From a checkpoint of a small image classifier.
Model: activation relu, depths [9, 9, 9, 9].
Training: muon at rate 0.0021, 4900 steps, batches of 128, held-out accuracy 96%.
Rows from block 11, named by matrix and row number. Rows with one number belong to one channel. Each number is 128 + 32 x the weight over the matrix's rms, rounded and kept within 0 to 255. All counts start at 0. Numbers have three digits each.
# conv1: bottleneck pointwise conv (model.blocks.12.conv1.weight, 64x144x1x1), inputs 72-143
# conv2: growth 3x3 conv (model.blocks.12.conv2.weight, 16x64x3x3, transposed), outputs 8-15, a 3x3 kernel for each
conv1.0:138151149106159115119134063195080138111147136084128076138114091127136134152144172147140144136077070098191153134153114095132082124131070087146156141077101175107118132134125030126048107057077128042143167095106071101129
conv2.0:140181189117206139088105103081137140065108133140138151048124145076184089149185147071065090074126099112161082110111130150134074182150071140092157114109118165136109151180128121146143126142079046103117121129187149137139
conv1.1:128108142093094127097137075133108098082126128108114133132101157148125149181171206154125176120064073149150140130084141137080143095131105098119120113113156074032174218106142080116097096135059085067018128090082162098124
conv2.1:142208178120176135112098081096094084112087105092141159036094153098153150084155109100058055161098083133133139119101088129174125116137107118112059111072076149106125115144115143149154097108144110137132111151152088108177
conv1.2:122135130136151102138144154125077166094160112121156134140152079173151120157093129171129157110133092138093173047153107181198118106133141155129206131124152099139151184048182217135131088175169171102169108095096145088135
conv2.2:138085064105165139157208191086096103082104076082119126097129120099112147068095130108118158169136134168143108133116116138121121141110118068101118142141150144128120180131141141109156150125133134153198065114157111121133
conv1.3:079094140136103125167155116112060102066110167150106121135129146148152179111117131093159134120125127139111092182185080090141131060115110131088099088114126115113142094168088094176090125102150151160066067119131164170122
conv2.3:128133115121114079127105116169142121114095105095154110218136151244127109118109056178141106155146073066099100077085104126105106095143127155160144113104083089102105151179139060096164106121162185130091161175096138078139
conv1.4:110113102071169137098117078140100130086157103158101120124146130142111147116085165081147089142110132118135154121120095139076129138190150143103108088115154132196048175031176121096157135059131167140100077148125063147168
conv2.4:157118116117083134103133162141134141132141197161133151112106100190186127122163106153126070177168129114155147093109152154112124118130066188083086130107136130117150125190120163116131159133119136104131089151139117114146
conv1.5:089134103091128146131175141120103173111182121108147101125096110115143145162109185117102115135134147145119133143097093115121103136191101138070158128157133201149182110182090157136115105111122132116136162107118066077172
conv2.5:131128069129192146135158123154144102169120126150101131160149156150151143102209140138173130111203083141205114101137085154119083079071084179202226152055114136119113156221186130165169102072114099157143108138132037077067
conv1.6:126139158130143156087094137130171078167140160118140114141145048081124163128090181105066113137124128097086142138097122118076134148161097159143147115141123121123122134131132135113144186105094153161098184096112125132147
conv2.6:125165148092133156108058114118099114122123135156117098157143161101118112119107134068142146099052126108117095159106086161136110143088130179111106177075096119109129134078115086133108104132108130168126111130142099147139
conv1.7:136154103075154146099122089084133138162200085150101171134109181124115088096201141122140155179161138080141133080142150173155150141116127102124104180140181184110176094163093068160140116145139137181122142162058125133111
conv2.7:120099076098108103099146070102092068113059058138107202135128124088128107078125069095131120063122166105152144141152149060135149117103096163134197167102166161100131088185182081165148137121081117085194084123177101128077
conv1.8:139108085117166114092104131112146143174110177102116124149072173125130082113109107177109134114139161166117113125130145102138129142094080145134158092141094151078104122155094172142219169178153164117173179055125145116205
conv2.8:129105113123094055214091028076102101103115120169160111189138119170117123103093175131160202118180202175128151155096100090105160126109139095141195142108177130144181069169234103076141097092110187197166084099105126148111
conv1.9:156094176101133119109084075235102117076129125133053138116110096042097132105112201149143100095129159132136144085122164105175094113078121110104117142100102125178100033104199110095136125121163181143125142122143112137155
conv2.9:129107108097112080115070087093107128125085178174131074107113165123132176091147149102094121108117177079043084104157061152183133185182111146132151128140143170207168188156152176086135191175139155129139122131106153157093
conv1.10:135107103051127135086176115121105112144177160107144129132169149110130179139132171162120111143119113138155144153110134144118087132100178137085117127141148171067070055144147153171142124184144161104133087141097093080112
conv2.10:069072139116110171215139175211161146141170139071135201210165103240182090113150107191179144197205149113143208068121158047125068148074035161135086198120069167060085109157180100188134126103068130107139127131219111137194
conv1.11:121133127125142126126118148112098076027039101120170130191124132118118112098205071175084109172096134145083093162161103086135148148110133214119117097110157081117128126184161183152142126116149092121114103148170131165160
conv2.11:156156151138131117134097101114118106077092090094159113191157144158127112093035130189178139162093137116108103106072119126098172137135162156127109136108086106139136103101145113126098089121122134115101080105058117124146
conv1.12:133130095095102128092124099089074120150177100123134132093073087143119169123140134107033088170143109101102115075143130130154194115146123143173128086110110149124079102125134078104117112184148133104121119114071106133145
conv2.12:103094119128152138122140161089089078149098090119120173116122130089165124132207093149115125082174116117175137152106113087099097105079075176131107110112109147103119042088163092124133074088107119126164145138171105075119
conv1.13:122145107178120065169136081154180058102098145120173108154156152053077140124134065122132091177109139174123163110177117159146091099105151111126118138118091163147148153130089185166153052094098089112159092157095100119176
conv2.13:133163189153109172145182185112094119093136170121197103140134151226141096097132168180090118143163086099195111083144140100084105115121111155117096137125100105083113101093099067116058109137095137099096162213115111118116
conv1.14:155107130155117130173103114141149104133127147052116110102119094171110134094142147164107072148091222086088138140118163067104186144181124160140112128109115199134100121068116074126174077117124158108131164115090130099101
conv2.14:110141141142139141122114128148161121135119109168122090138070108117147176105146137132095130119137121127125126133113178155128133155097131101135098127135116132135162155079145121123120163100125127138129148057120127126096
conv1.15:135082129151099177153127108146130060145068115134100104101149130096175215182078144136084150086136165118063111137129156099136130108153148158146086101110130153173138130119110188139148132123129127156157172195154156105083
conv2.15:116136092135145111162165152119100139146120125057123125157145115135123162127104134137153164155207176154143127149136108175134107150104136121165159116138151143117141082113229123114158071061120158183091099153110099125075
conv1.16:113145138167142149116058143161132093110128091112120148136118130063183112149137110151152122091129117112124136127104102145124111156152144155175131193160102145160131144098148172072163107184124122087087103173202149124162
conv2.16:081060120099083084113068074144096132139152122133136122165154097139096169125125139083137128113142140127072138158164113149145133165130157149161137112170156140131148143161130191112138127096130137130110113131142156195109
conv1.17:119120158122124131100162176123116106124085157165132116145152176140073170121135141135064144144148201155112145088075123136125133135157157194161121110125157120104119132186125114098092143075106235052125134125115142178143
conv2.17:150110115104101103110099157075085114062084119153097082178129150168138116094102109115148138158146116099128179105129144123115158171102091112157153112103111112108146101139144096103129088101130112133072083125079111114125
conv1.18:119190147106140131119149136173119158136182157104120158154163091110159058172147107077178132126114171120131132186097077165135128139131079183110103137119158183203053201131125123145144137139091111130177167060076082126148
conv2.18:129127098103114067142155119170118097135174102106117102133120114113133144120152124104115123141129119074077097124128094109094103174109145128129172130134173169177142159096109124102116146129156110110135101111114085113130
conv1.19:098157077111161156111080094131106114159082098157142139139162133116099160098175168178111100140176136123109098111184126114165080141074114097134089105149135163189159108153094161147063114119117123092104153166117115151118
conv2.19:094110121139146122144144134086162164147121180133104153130140154145107154162176133114149113125114143107121130106092105088098107109127122148176132086084139105120122117163162138161159108078063100074117128148177082090096
conv1.20:121136157156063167115129104130129131106117090104094105069156077112105113163181091138129083145116133146139075150171115122130168087133115122176137104085165143095108094117102173168126141148169146102150170174081246118070
conv2.20:124147131104132103138157067097087134159134154162134141076119137099114159132126135115112153118058114104098155208160152200223220182172163085066082134153091131104096135084136182151112170182186097085082149100082166187116
conv1.21:085134098112087099098103103103175181163128141146171161086166123122118106112129089166090080104169121083156180128176111132152077128054113063143082183147134106114115065110143123127114138137153148109104112166135135120095
conv2.21:142080159139099113152139129159164111159103156116142138125135149162093129120069111110152125128186155110139111170112137114147093069140168143108131160165147083094182100125090124166145111160113096141172146183201178149171
conv1.22:111090064133122144114148149179116102126092119109112128113206143173124100107118115115091094166164113153120162130148186170100148136184124129054101109141141104136141101129181105122173138144111139205045110129139110154219
conv2.22:124074121072131160130132169093136104088083119080103128183122079124160087111141081162134134106131130101124138089090129123136135115101129162168167167116093181107105112144145135093125101129117157146156129119140132104112
conv1.23:138172094118118158106133079124127098123164140158080121109098134079168155139084075097147137130139154131078195129164153082129095147082177133099119096152127139022146115134120144123200124140113179119103083134128120127094
conv2.23:095128129108114116125109143145130121149117088142170113188131115143109107115121072065126079113120107132110085123119130127111165107126133136135094152153139160171150151133094135133132166136163155099132185116151155120105
conv1.24:160106147108086112145142111149169079145149160168122119134106118114112129121162148098132183125149165138167124107166119160088119100163072116117162110123109141086112114079120159117081095165166117121133096112126102172085
conv2.24:125111136099123197100149149071081105110118107140120072118143147095120111133116142123129116107115139130111112131128178049106118159140133154126116136172123116156136118069092108097131109110113089098109112097118161159117
conv1.25:103120087068103115093186135062190094156119143116144080088156172081164108171154098167135085156154118131128127130115114077236079136145092129137068122116129091101096142068172141147121163175188169105160104140078145147149
conv2.25:146073101087122115187239114108125048127074080162112130172140111148134140134100111108111148127115138170132156138123107095119121154123106111139155142115150159079162081101171114136121116166112098169155127129145172129142
conv1.26:122055082146131084142089081226123117073203158129139135151142123198151094146086167086136120163090064141143113185075109107133068054087113129158167176148132073126085141079121078148226202099137079121085153091118089122124
conv2.26:168132127142118132113083135093098124090089123153137113114147099074084162113096104075097122067074086117082097136195194154189124126170131099108117141187131102151115164130142199138120142136099052152125124135097164159124
conv1.27:139133084137138162145126109059052131111120173161102126052070129147118096071096148146108118157091154136105093104164124160128054160188143121102097133127148240145151104109116134147098138149168113152088131115152150118109
conv2.27:098131103137149085137161187198176089182136142155130160111113133114129136163161139136174138093186166135133128114053133133123121075106136140193193136098169109059071117194170126155191127116127119115174125123185076059062
conv1.28:103117148102117160074121156114108133151138144153108124058142162103118147154080127137127108152152154120123168077092181103110160133163132158082119052087134141129137196128143088125118178170118111124174133102091145134190
conv2.28:096150070108146146116114083164103149123081166108113155202129049192138116122133173133152124143162158137091127075108088120078096145117094120130157152106150163181194148109156115167102072103122170231197112095095145137101
conv1.29:082126163121113131067063171087110094087117161177160096107091066134099122129151190114102124136106127111117091127107095127122109125028070217100118106087075159118075079130123157157097106164089145140076149110113202062130
conv2.29:118087137133135100152134154086143116087147126191121091150139145121145127101142133136139154093091113103063093150105132211180190187125157140164150156155129115072083111093092122142132134127168102094094087108120077133055
conv1.30:068097129084105102121103144122151168149166121112114126132153148122114091106107146133144097196106084090166109108124085092176107160080107107136105140131068142078079130161133146105124117181134115135154100150123085090129
conv2.30:136094090125148113131180158134175116176141176144154175134120100140130114158158146126177201137187149138148147171094134101139143067102129167152146144104172136083139108095139134168142120132124103069181109155151088105147
conv1.31:101123143128153123127161120118091140124126155155095122110108124099149127097161148116131145159132108124124155153075109096112158088172149112073093113094086128070227136099131103164102227082129058098077099163058162103125
conv2.31:133148107110132123098092107138118130174097107121150140131097113163155117117094130161102133151132095130132099101096134105160189130111138117106085168110108147128100095080049107116125090143130138128107112085121111132114
conv1.32:110137127140134164137124176149114151174136144161121140068137179087155123110106142145130154147160211142119148115089102104108071182161091084167115124162122166097109158135137112145135158144137073093124209133158160080152
conv2.32:131105154091094069125108046157120159144121178152103104173117099195131152116118155038116169163168100147154095152161153112145103102099141118127111074116097130151118093122163133113112115078073146158157107133146125148119
conv1.33:113116128109116135102132167101097123113143100085080118102160157095173129130074131109163149140122129167143154131184133136126091091118143084172169104042087074108156097125179197118082170144133129163141118107158117105113
conv2.33:094098134094170117116201114100076148139090087136120116069147124109157149059084138087130153100139099111123135118070103124129076107096135131155132097153135172105128120079122108109119124144127129142149151129163140156159
conv1.34:095172102146153099100142128202113107131129089116113137164117135132137111120120165116135154132144108133128129059174109156162099159134114125104100076137124199115090148083160120143134039214122188095155146123175136140134
conv2.34:132117096106136148145255227072110073100111120174137118103087111151161126087112100140181116142164146144178127125106084093103107104124108133111109109130073112152105132126104119149087123131107160094159143139124112119104
conv1.35:138105101116127117127066163129103185102165159107126122106153102122104111123163121147103191169145159121143080116129090119143127096169210110063113204142143195151159126102098117166125153077152048084087127145165039137138
conv2.35:161112154166117134161107139168164137152143207078130173184168197237153117063085118150119140181218166128161143065091082026115059046093085161145150200115134144129196100160160129148141062076041142170179102214201121099146
conv1.36:171128087116155131203179178161150124133113120142143117191100137136122110160074093133079119121120093137105103116100150084096139144188087015171055127180051177097058139094159129225084132155128059164125201089097098110108
conv2.36:127101161089137108110093113094107137180133130202158146142096094139103156142158147034079122112156125095114129134125131154118125178124071106118122099101082118167111063117125127112117156099116164126103161144093121154138
conv1.37:115166085129155123117126163047155116179097103165110102105128120120189151118072125066122154175118154143116136171178114085141114152191125128091115114119097158143092143072187158111107124194128100155200151181116173117121
conv2.37:105074068096132160112172188082100107112114121141079144048119158077121120088186099119161111116118114113141171166149120136121148131089142136140074173112053146114111154126168121139157145123098058117158097120161107109171
conv1.38:161121095152161160076157160097115147163107108108174152104140149161105102139149078148152129136123060151105103199108121120186116109119171175063097137110093161202120144142137130109139136203066162087116093147116132172157
conv2.38:106115045150128090188186158142147085126141092129150133152145142124109091106080110116121154082092170128075055119150110083161145126134159186195221156131226117075086124101169067115164080126105085044089116088182059107128
conv1.39:128081139144081175088156158112137137187167150140066139132192087128117086146148150148118142130139131079145115104163093174136144164083144123095142184112173135101127095126105124080066180141094115154093126090037180134075
conv2.39:111157115115123136121111098101131108152165111123150160094107086106134114128136148114204119111171174132130104160115063133102112071131154134135143119112118146124134150121125102167168107070117096125195098155173085107152
conv1.40:135119117141152085124153107121144138077060110207100132131125089141096093143096208143121148093139165078149203141164110133146048119030092068142102158102147114152117118169124158153091143118062102055108206161152155143111
conv2.40:136133134101100163119094072112151168095111118113085119098091127100122202102157161090116117073154165108107143169151096154169096142164138142141084111127186145093121142165107200174120188187135096095133094145193146185139
conv1.41:192102088100135089117139137136126149093123204158174125048068160114103143092090148147112093119158113079183154159187141126159127057113126176137121188135069155158156109087136122165111130118115159091087094181132188160139
conv2.41:139135059150140112104182142044122060079095102144079076119147133099118111101119107140126153092105169112114138114128124085078077127137135135133174106171177132092132073110184088095140103108131125130168090132166154130138
conv1.42:134139096097112122135104142116091209163197090115138164121126140158153062102135092124140090227163127137091130155148129178103167116119150123099130130110174134115123091111154149118129083116127120126102173075159112176110
conv2.42:117136114111112100116126147132155150129125099136118135115134121142134143118129140059153182095163149085160134177126070106115112117099101123111160155106129174123091105148184088092182089136123102109248098130236139105126
conv1.43:150106148123121127163128157168072195133162130133177123089145180139094126120097113143112118163136179140123119149142178136128211181141117162158157137126183029086050171126069178090137142058156147169065135104176094126157
conv2.43:117116143149117138071098127159139121109140181071096117173097135117145119072113124177157154225203144128119158144135186091161135098135153068087109117099173167190186130131148122074111154104101186185176138119112170157140
conv1.44:136118089074131116121107183128139109136126109129199163148080150091158120162141157132092204097132129094111088119130178137123137109131170103143142098118068076045182125203155136117071150086200191084142121155047108173057
conv2.44:123098068113115144105149148095080044075065049143107142119162138106152103100104122104138127134142127138183109109140114097099118126135118143157165128139151126096137110162173054094102099068072078081114099117136141090124
conv1.45:119157061122096190112145112180125070085102105095148127178114131096126096151210100129118104153141098121116076140110048119167175109063144100110138105114171175108129109131112185118114119148121097119126072116078102137158
conv2.45:155155144118136115112116075078066095089134146127113148104130116123129084098101139183172086067110124065116105123093136117150129140158114147093090099139110176176177152144126159106107148171153087119164114125118128165108
conv1.46:132045135131147145115106185157143126086159148204190131129119176145101135187110102093183064089118188116079118114108092149102143123070156151059120095135158099107084106112045130101096078126128152086150088092125135143134
conv2.46:163128116107097112159103127121135095149110103147129106142125115126124119087115135100130096136101107116097092126179134090128179125155123167153148140147120128104138158120120132112135131149132151108143129118118121092107
conv1.47:129181085077067107137113074155074129111137147124098078164095111126132101190061178162101162111089085150128154163110104125183143078089169159199204108210093195182145111098134131103092108141093181086192126146154054150075
conv2.47:116141061120173050104082185072083105089138112108128061108111128099113121129130141070084183068095164070125137084149112156131088162119108101191173094182191098186214139130168164113116134112149079135118082119109114121120
conv1.48:124203179183151176125167125140115110122118153119157160082138117135167118102159108069118126121098163065140120101156174122064117201141176119138076076143156089102087154123121124181160146156163138183052079078151111114148
conv2.48:136108142147128143113164154156083108157134172118147145090120078054102138105100155098083124106148088121084116098128159121133130092110118165110169115103122114114131126118118111121125123147140113108109135113146161119145
conv1.49:114132122114083160143057185143183115128097155176103099109154114117129163126168137115164075135147129204152128095121132125186038102143095134127084197114147076065157086164164057111179198174119125078122141092153150181165
conv2.49:127119118158117156132092089078091067086125118169093089255169133148168109115127123156113139163118098166137194134132181132103119156146178148134139180109080087123139092084067114102125138122151120132090095141112182163125
conv1.50:121167107057099130108107140132141085165141132104109099160124137075102193135117103105141158150064163101112154120138097141145126114189119127130159123127073190087060124151168168120163130148132157071127067098118085111168
conv2.50:125143129139143128103102103121144119122153140155170119190112098156132116081119126127094121175166197106151168118088123099092122133126108177141112150112158160197153128115157122135110127125105146182165117104114134163105
conv1.51:158139114141096074105189119174098106102170133169143108141167095100112093095135052116126131154135137116131126144110160092137084105083111137107081111068127074079123148121123068135159069197168081131177103109149179127084
conv2.51:148121141155063083121073110112133172167126099141128142147143144104124159164096104133090119112071119143105100162144137174150146107169220091092151113081089133140118097140102088135153122189143119075091111087147144165126
conv1.52:121171111145093146113090124125198124157142101091082147133124185140096113082154165163136079133161123075103110093153122133208093183163141065119091134182060155133075157125180114196187116118105116160110140131135129146200
conv2.52:134108138129111128156139129131087077066111125143169108127121077195124108081081133133150135148165191157156113111172136141117135122136125145130125108100151144108144098192158118146108118089104144108179078122176150109156
conv1.53:132119166095147176137156120108085149149201150076136096093119099105152143121091181157147129128112110161148119165104146143128117181173161126072170181132172091059125107097255122145124123180098126103147135120100112148143
conv2.53:087102121062117107173196091102109100109163099156139086104127163146163138066145131091130142116124126163117111140075111115122130094105102113125140129113127164086113099096106115080093170115121181127237127159232118169164
conv1.54:089186114152138135126112111169075150128142127110178127086116150100122143081140160133162155144135122117096142136118150117127093165125104160090114094096141090154132089133200077145086142202145119160175130079151100112091
conv2.54:121134104069112100169214178095091088117082139135114104141122161159121148048115120114148135090079103106124113144096108098100107110115107137127096144134094130091109126089062120102106158127148138131153110155165135169140
conv1.55:083118100147141095114124140128081133084125096111168110172154102165141150080143153084115130118097165079074151099174113081085122076121159113073096141197115163205133086148169128144208098143150145106072100151093150114210
conv2.55:136121159115108156189109134106076123086110173084114140248110159224180087087092107238150068183168144125133120076113103114133095123124085218152095170095080150176140097110103101099079172135097162105104113141148109097092
conv1.56:090099154079110148165140102122142122158120166086172142143164114104122083135131151119088130072130112116099133198147153139141094141114162186136130154072074132165164081187124111111124159135141196116141123142092132122236
conv2.56:099147127168087128182125059142093115106098098077110101231159106118141074115113112130138177154143148114124112163072048072096115094152163138225212180120107151153131072176186103131189113143142109126157112157145147148129
conv1.57:134172087120089151123124167161125147071112117083170134119134123094168134120094088115145102143124090113134133158124193171128088125116145071107073178154108099189122156162148172138115043102143148177125148123146064103126
conv2.57:149132116135108126140160170110063104105093162104189129180158090137139104106111108164116095167127126084117137117123112129102088152127102131133141120113150105118142139191156102068062062120076155166135096164191108097089
conv1.58:091156127094101099098183081117106109104134184113125126108214086146078198141084143144103149124111103149114093040129100082157075118131133077135130179116147114151041178121115130149131135138134129134190137107151105080156
conv2.58:080112134124194201154167129099139122133171190111152133150117166124114111145184123147103106139187123125202175097151165069148083122115089122117106104133109108099157116199149145159141116118139171145053137121151063073148
conv1.59:104090106120088141102120163071142166103146137118181128162108142123096146087055114065179134140143107127150184122192127134112049190126134103160169050124139155097081138188092076177141117144143083152113078156041127095120
conv2.59:115107127133113108116125142177148124150117152145095111150089113136141134137136148108124075128134075101118149136126129136131132082116088173168139110134134103077110151189144125148123148155134092088092153137100108118129
conv1.60:142190073203143160126123097113194159183161098106166137157132095061142098083116188159162125100136158153157096150176130118138096173136155063139136152113157125100089153136176180121130122144114158161103077110087132137171
conv2.60:111113098099156131143173092151154132149093134139103131117057099165120148115172179158087136168132171145123094137156094119135126130123081162087129134087152082104133110189211129140131129098071171170153111112209073142161
conv1.61:154074159125127137142148138174131099147136127103109129124110105129157138100097111133178100108138128131125132140120109161189111151177160110094155129134126097157168185058145184107174075116133165194174066171240124136098
conv2.61:131131114138127169087209241077123172127138193087087080065086141068095119076153147089110122101088125165110115151136158125108146120149086093058046111139102133089107178130181115095107070132117126136165155168231143128129
conv1.62:126119071114116079119063129087176111093082138129111089138157110115151174115139199102125181119105085160087143107149072110162189101120073135099066149126154122159140152137074116171106107114117133166185155153118166205098
conv2.62:143149094114189067144109146076083143122137108111136094124122133119083130115151162139140119145145126135156158102132123117156143131121078158132127121099090075091139153168205129173124136060115126151104099149116092048089
conv1.63:105000120157077095113108154152133168159174140129098131184056138136115168100169101129136072186167104161151120089122130101144148087097112147152171112097167117148095109092104088109107148160147183137122172119120147124158
conv2.63:146131123102113148142114128108171172111153147139127128092150075105149118150125091133117161107096141116115125106185137166128115173098106121088095101131120153140161135128089152139181174157158123134180125117107146166107